{
  "encoder_arch": "mobilenet_v1",
  "model": "image captioner",
  "dataset": "close-ups of made-up surfaces with and without defects",
  "train_examples": 203450,
  "image_size": 32,
  "crop_scale_min": 1,
  "horizontal_flip": true,
  "translate": 0.06,
  "rotation_deg": 10,
  "tokenizer": "word",
  "vocab_size": 30,
  "encoder_norm": "batchnorm",
  "encoder_activation": "prelu",
  "encoder_depths": [2, 5, 2],
  "encoder_kernel_size": 3,
  "encoder_stem": "single",
  "encoder_widths": [80, 112, 176],
  "fusion": "cross_attention",
  "decoder_width": 192,
  "decoder_layers": 8,
  "decoder_norm": "layernorm",
  "decoder_norm_position": "pre",
  "decoder_activation": "star_relu",
  "decoder_mlp_ratio": 6,
  "decoder_head_dim": 32,
  "decoder_fused_qkv": true,
  "decoder_bias": "none",
  "decoder_qk_norm": false,
  "decoder_parallel_block": false,
  "decoder_dropout": 0.05,
  "decoder_inner_norm": false,
  "decoder_drop_path": 0.1,
  "decoder_positions": "learned",
  "decoder_cross_attention_every": 2,
  "decoder_tie_embeddings": true,
  "init": "small_normal",
  "residual_init": "scaled_by_depth",
  "optimizer": "muon",
  "muon_scale": "original",
  "learning_rate": 0.0094,
  "momentum": 0.95,
  "nesterov": true,
  "orthogonalizer": "newton_schulz_5",
  "adamw_lr_other_params": 0.0012,
  "max_grad_norm": 3.0,
  "max_steps": 6700,
  "batch_size": 128,
  "epochs": 4.2,
  "lr_schedule": "cosine",
  "final_lr_fraction": 0.05,
  "warmup_steps": 670,
  "weight_decay": 0.09,
  "adamw_weight_decay_other_params": 0
}
Rows from block 4 of the image encoder of a small image captioner, named by matrix and row number. Each number is 128 + 24 x the weight over its row's rms, rounded and kept within 0 to 255. All counts start at 0. Numbers have three digits each.
After each channel's rows are labels from the 100 images, of 14976, where the channel reaches its highest value: "patch colour" is the nearest of a few named colours to the mean colour under the peak. Only what is clearly more common there than usual is listed. The data: close-ups of made-up surfaces with and without defects.
# conv: pointwise conv (encoder.blocks.4.conv.weight, 112x112x1x1), inputs 0-111

conv.79:116152168118136148129097102170133113132117108168135125166160179134119094105173126102114093117089151148148120136129117138140132121193174184168145132143128149138105119145188158136160124116132070109147116151141127143116130132135130121135092125134087144129176135124125120143137135139130129106119159154140114133166108081119164125109138174137
patch colour: brown

conv.55:117111110137119137143119134143149130137143112113094109123141124126084117118110153155146108122114130110159116177136079184177092110094146127148188169098133112111122101148124169137135142105103138154140151098133133146115153172124119136102119169136128120146089083095140100145127138131145110142160132176116128131112148119132114062109190111143
patch colour: grey

conv.8:102182142117136121132131129116117199128141142138098149096139101094075119130106146134098110082113119167153120126083124161128093116099154117109147125135102133122136134114120091095139117099151144124155137123138099116139109105156101128120070158112135141107102156144192124089155115115119100170155101098121121100127139111107115117128094088146
patch colour: brown

conv.59:103113126177129134185117088105131142129131117157170124133158133102097110164108078119119120122140142135123130136097126138128132140109130093118128092157143109116144151116099151118156152132190151096110109079126133123105142140185164130144101095127099142151120113185128119140170151131126158148136101162070122112135111100096131102157147155116
patch colour: pink

conv.46:118127094105154148106117118168136133095148090155071133172141090125123130147158121158101155093134102191169106100126124123135136119128101138136148093149165128135132125111116091113151124157094112119159158099094155135146137128160134103128098126178113123100094185112096161149102128143109118105105143137166118131119164129116100149109100137112
patch colour: grey

conv.31:169150142129082140128140119118101154123157163110137095148114115111138125138168143123108147115099118099153133119157154099147147134128146074177127172120113104108132138125109116109153124175107122144150117104097124093131071133107106155169099139139133147171147147142127110124126134116116133118100162183090095145132175095100102141139125174165
patch colour: grey

conv.109:119148125138131095150152140108108158084163151108187160164094107151142119145095093089127138114136098137121143131147077114129160120107135115136099106150126114113115099093141138142173100138111105137135111113155142145111157160109117145139143125159104087148104138109119136144136163190092099136143115126128152096134136112081122153163131188107
patch colour: grey

conv.50:086140151113112098154085097163130156143125147130152118134154131109085126096161143083108156099112140113115140110130144099106098119115110119119170107111143126082137156163121124133123136134190112170182105117145122115117121126122121099115111137127122097162119115120104107115149153126096145146111134132149124110093106189170132064127088153155
patch colour: pink; white

conv.47:136134134125132092162153151155085106137117155183129111134189138120135128123101123071174119112117177125087104145123147121080098118157131103124111113139100121131092132141177155175084132080129109116099117108125098123125129101152137170118136128135138155143150101132150095123115115145119125138145145178090145153165096138102121120130145110126
patch colour: grey

conv.84:111118155104097116150097100156098126132106105109144150127126085178125127133105091113112129119152072137140089141114106102122156194114108102167117177108120116165108151184140102137113128159132171147138077114122113174089106124146137106111129119099115129140096145128106144098126113104151140104124098105122133126113148176097131144152138134131
patch colour: pink

conv.95:163178137161126136121135148153109115140084103127137148103133132117143123157101132112129110128129133155119153132130166169134114145097090150112176098141114139136123119133150160174099160135178142105126133168133141155117083142127123101148140182114127090087115144163108114114160099104160154102123125141131135097125107137133142100172184072133
patch colour: grey

conv.65:087091147132145108131135100121110154129156160161125173141125101140141136101133178131076135146103095160111124098119143143160109122132159136142146098096117130215101088099115142131136117127114057145151145107128087117163134148119153132182128145141130101118126114128129092081111113136144117135126122095113152136134132165147130146115110115151
patch colour: grey

conv.18:154138174135133115125102153078122134120123089133118183105152098125098130074099122115110124086129162159165100144132179115099141139152130148125134105085089168128141141122142150139124106152162154077127108137138162137134114141122099114120122123111113122122116138109149168157062153105120109132135147139111129086114094152100097166126124096114
patch colour: pink

conv.23:125101135083124096111113118104101151112120093144178175118107112149119136124132173121103144107159108127137121120109110104137153154130108150100128130112133167142114115090130151115079135114111076124091125112106124178123111136142125074136143142152160127106098086095115154167106100155114146110090104115136146118109118157080144130131103085175
patch colour: pink

conv.58:082109182090142129181146105139085155126214138142114165137161158147096160089170130102118116144155126134118136101122121129126128115138127151145169112101116128078091111142111052133120113107138140097110156143122125135120117148131130144146108105168140145087161118113151115157130139138117140143141117140154124125146122125113135112092117114141
patch colour: brown

conv.44:159140147147134118141112132117189176135082138135115118089126120125096146086162087078124169117177115109128087129134111117115153177117101149118098121136110113118110099110079156092119105109134120130097127117130141118117088133142114121116106116150119153143103075153140112121121132119097123146164075174122138145118123186108143143141115131134
patch colour: white; pink

conv.80:137090082116125135112117143153140180117145154114104103143104151139109130080119125108099159179115128136138177125116088108126144195110110141188141138123106144146137132141102124108146101112167141099114105102125180121067131141127148133110142091161134109147151132162131143108150178129098102114157126117139121100127119132140140138119143172108
patch colour: white

conv.89:096119177115155106133112158119115143111112202151149199154112120135109158097139119123135119111128114110113114157140106131115141097163133145130133126140122105108091149168078124112118126133138070125114128115126120131155123113121079112148164138099164098094117138126148149138140159117108172121120101119089140128128084135118075114095127096159
patch colour: pink; white

conv.35:113173146108136097138142150173101118096121109104165140130126112133099113118146108116100111132159158111166126111096063125185099141140143099101148143136145109099085128116083152127154092130119133143111131135126141204137134094143168142117105130094134113114133119131132131165163115141160120104173169102138153136146143151102136125133140123088
patch colour: grey

conv.45:123101109140150129142143108142111114115120117107146118142159140117090161159175118187133156111081151119135186123170143140113127138125125077103133153135116114158115094106128148169132129090114165103114129115143151137125133105111107128104154146120147205143103112098114112164146145067119111166129125076150097118147124123140135112116107120155
patch colour: green

conv.96:104082135124148125146135089095106123148190111131139124132068144135134111100170116136094129122112138140107178174150125150078132122139137135117106156130107111074111128104182131103112171095146135098091133127143154141106170115140108157129122160132120137155177155105112115116128089120129147130148138120129119142131158123116127192124103151112
patch colour: grey

conv.106:131152148142125109103106135104112116137168106131136123124144116187103152125094100113076109119147125147155122114146112118123148095131146121150120115082155111133142174132114112131102114136094138113157125118103125117136131209094184177141133093123119106157141115120135138122135145141140127139060100103094139166136115124107126123197160123144
patch colour: grey

conv.63:112116139103095096137117156114122121083115133119185109123138104181139139140112141128140133144155158116112093101158079106120115084146094135132143140117131119094138061173107144068168165127179108102138118125124164147138124131162149133131101128106116115130099124157089148109111107119117126129156131164142156125080107122127116163106137131155
patch colour: pink

conv.54:132118162107074144116093123092147144137140151106088161104136108092122132076142119120148165126125144103136134127119141124079131104098124129124102134102139123134161106093093071123128112101111149128128096136129154114100090089119182141114141133137136141105096102119189115130164128164139119105097125116123134122148096156121180106118128157182
patch colour: brown

conv.70:141091126137124145125107139107133167133114125155149140126157138084133137149124167145153167116121142110121079105116112126100093163134141130122122117146152121178124111152117058097124150104157052128144103103122164167176146094122147121111149144115102106149097116187132106158131127127093114113114101116137127131130131140134115091111085131094
patch colour: pink

conv.82:146115129123107169136129131114117115099142161061123123132107121132114097132143119173129109143146103124115169122114111100156072122097133113138121121137119099139093122127144108144145110123118140071181142127106089136118105141115108129093113154133163108146132086144116130115134147082120153127066167153164112095172136100160098164135089137155
patch colour: green

conv.93:126113138156167119158138136066137117110120117150120136134122180125163099152145144108150124147121132101102094104116114137108090095216136120140136178141127124113132136107132115113100143168116116129152125093216129122105190117150096122116124135123128098136123108132082142125153137151143112138156118134123132115138120128087165154140140112126
patch colour: grey

conv.81:131076124102121103122138144135088131136124116112158110085124120148103113092098108152166101177117123120128160132115085150120086127123136106132144115090184080120129108158131167110085146134210133122126155130123091105135136117106132139148107116126127142155161147107122130085134123097143131131105070127127121083117135103108143122099136091133
patch colour: pink

conv.33:146151106101107101107134143162136114140140127114156121123163134151087114130134119096165092096131211133108157138088153120082117144148171153101108103178113126140131141133098126122144100123122137159111062128109117138127144135133121150150134163168135097137134136097114101156111132139152147074101128141127119125111150113192115149117124095126
patch colour: grey

conv.15:092093126098134107138126120157112137131124148112114132099125106148111148097116142102150145100098144087132118131132112116168072108096139110108135086089126122149136138111121098110130131119090155170149101089121168131137082101175104153111112125113115103077199144144109100098126123118100159141105137136086138143102126132170149138165131129156
patch colour: grey

conv.91:115102137128135166141149095096135109138124168125127068125149120107151112118106154125122149170115163136111143172087119101127105168161127124112115094155112136106130168185139084110136163097130130114147137069096131103130171127097134116117123160158162095160111126144119119105136128119087175101133140127148170165151112128140143105128125107116
patch colour: pink

conv.75:142132107121146127152102113123111143120141114140078159106144111146104097092148145159089149151134135148120057094156160161140148167140138126142171091133087151141168122120119161141105175149120146130110111121081144128121138085108133161123114113096124084122091120146133171152124107134123095127119099145111128171144179165124131119154148117119
patch colour: grey

conv.101:154119069092096134118114126131116115138100096116118119132158131092103122164082083119165154120133143093138175099111179102175165133153154127124142131128145162177105128112150104161095124142093081104143137126102119161136131120160157141162124148158145130151122111120098109170115126130134104116127134142140125142121135161130067151148144131150
patch colour: grey

conv.20:064135173179109176135155138094134098156102151144088141152179094136132178078134139142116107142110174138121117161146106153104116106113102160135123106140113150141152123119092146123105119190146118120135126126147130101119148106110152157144105167123100124121106162124137137098142126138097134170128117132138132126149114149168110109135094132105
patch colour: green

conv.99:139149107097127131149107090114155134144133097124144120095117111092083139135157166128081155153100105105137104109070138146135119111110122088109116155157124110125143130097162126124119111146146198127114087126156111120118153104160183126133117143156091115146133086092162105088160116120113164127089111123145140137124126174133106126136136163110
patch colour: brown

conv.41:146144126130108130120109137131141186145125100154129098142110148140105096112125149153122177130185109087145128126106159071117118135140119117117113138144138096130119159090116108063137130132138154095148108104129130087140153155115100115119139146110110111138128125101149143130218128147095131119107132126157072119102101188124132125150127130140
patch colour: pink

conv.39:114134115123130115105145103119090159108105160122099161095118140118095095131132097104131131094132115130129128118155148185146089101099111114105111112113084117113108135124111158163132074072081139141134121107191103113107087148121127105101111096100176123129116120128144173109116160112128128154116096112113113117101095119093109121133101134160
patch colour: brown

conv.43:117115177153112143106134178118112144145141096155118091077111153134112137140098105139159110161101146123094097078148113106110146110176136142119146109106124087114140128093152132120202103140087092141173124138144122146132112127111160126199146139127119130098123131108147101100161115146122102112096100105114107139133104142133136138112150120116
patch colour: grey

conv.51:151106162103123103148158162132123178096134180085160144085114084124098173118171141105121118175105119122121119110109091115089116160122121133109110137155143142159175156117157110126077113124157133119136095111127136111125129117106135119191128107117147125129102132190159149124134118133134137120105110091140126117121095091141144156145125119109
patch colour: pink

conv.57:124163118075125161156122152146117166129125083148147085060128133087120138114125110121141074108153109155134145149180131098086133114158107130133102114107164094170129090141169096081104094120159114127118138152137131107135101141125122125119082132136101135116121091117155138109145098117136118137122115147130117118115133127115110117061132131139
patch colour: green

conv.100:158143117125130115101092121092132158085189121149172111111147103130121146114108127127151127103146131185101071109147105115148141148112147149135113138141160108113150132083148112140094111129132146122184136089113143092122130142144095166119133145120094131139122117112135104118098124185147118098154087142150134189151103169123126111132134151133
patch colour: grey

conv.78:171129161117096139134194132100163129141099118109113127153158131083124099136114146099126134122123106166124137159098129093139125134148105126126175139149142122126118153177126087121163110081134149146199127104115119094127140129150144108146104111150117138158159134119159129109086132102090137130103127093138142119112182132082147142153144118155
patch colour: grey

conv.107:087117115138178112153124138158089141154101149119127120106127150097132164088132130135119126113119101112117132107115065156128114113099133118128093154138111101146168129067136168148123170154123153131148117150128107094140130158126126135093067119074139098100142118115106131118099128141094101173121163170145133136145140124125090097121119126089
patch colour: pink

conv.24:124116110122144156128170110108122092114113133129156113199109134135129142128113143154120110168081147120101138116123105122124086102135131107185083143113138084105137170119115123101107130176123139122167143145105096087099104093159152169129105111126112189102130114158145114101138104111112104107139125157135145144131138095127128149147166094137
patch colour: grey

conv.30:152166126133127133142116094128180152115152124095135084086143185136108135102153125160097167106157086127117118151174118120111165068106142124155091118115099124142152125116172125130092105101134136135115125128128136130149150141150159136119124133143114111116145132149093127076160162091115091162115099148150125110154117110109116107118168161153
patch colour: white

conv.6:143155075134108118124126096110145162157139105099091122123108115106128126159120122083124124088111116118122162143106112137099140143063086138122121105120109137148124109147110103103103105116134097132147117152143102155089132131124100129173145128095141108094125168087091122126138176154087132147097156086142098107095125091148146080127109144109
patch colour: pink; white

conv.0:114093128111134138128112101122119128093139118105146126092126132107109193131145096135103154126098124132128169138150131141124137109110137129173142119151141128148154116125114149072093165138169176140108082135150088163127080099118129109187144107125158142157125197156110113093141143089111133155115106139142136128133112109140149152128165135162
patch colour: pink

conv.111:116119085124145107143116147096145167154152132098179127135147140106104134156125152120128110145107144120154105169125104110116103130107103141130138159125140147106159083111148121088145135128182135106110138100100104119136146144148105164217106113104105164094164143125129135105169183131124098108157098106125144126131118122120102086117128153111
patch colour: pink

conv.29:110135159109175133177110117103105152086126142096116127142108109099100116159129105106160134119103111171124141117152110136120142132131115155100112128127178119120112116122130117153123106114113150081121125132132140140124128152139155115208121085090190123110135110144127144110070151114130132122161119133134105106157124183141154127078103113086
patch colour: green

conv.9:135135113142137137143120114142110106111110088056143149148183116143098139118141136202102125163125124137102099112128138119147176193098107105160109104113068102159163099087110118097119127097128133102157115130114154128140109157136118140148143123153138160160101148156142137140115091097121108131116108120141147136115141130137114138163139128158
patch colour: green

conv.77:125106121136076126163150139139125131133157120119133136116132117094125151213147208115121137131102125152117129124105121137162107147111106141117126116102167099140124150130122153126102132165129135132107118104134096105130127160162136147136112136105071117129171122136084097111117119123122070102103127125141108143126137113154209113115122127086
patch colour: green

conv.60:137141135172105092143098112121163161120116124111152090128118162135134113160147136117114152129120133115102094120126113133121147141064087172161142089161095185131097175157152147150149109133137123141142097092125130145126139128112150147117130146108151142146109152127126125104162172134099097132113139063155091137094138138117116114108095169107
patch colour: pink

conv.110:167107150142125127134165156100143134092105136157109087120104126118115159143106091104119147165145096139135116109128135141150142147095138130146111089143106127147157117144127136092155115115150162128067053144120157130124162134176152150140107146124132108096090114156094183099066146119124098124134122144105129124152145137124154124121139135168
patch colour: pink

conv.2:129119099096093099055158111149123117143100171079170125096152152112143112115078130106106130138107130127151112123147187120177111120116136116130136133127138091110120147141118144116175136109100080133120171122132103143083076118135152114122115157099115147146111106112127115145119124097162106124123179135135105129107102171128113137139122147114
patch colour: black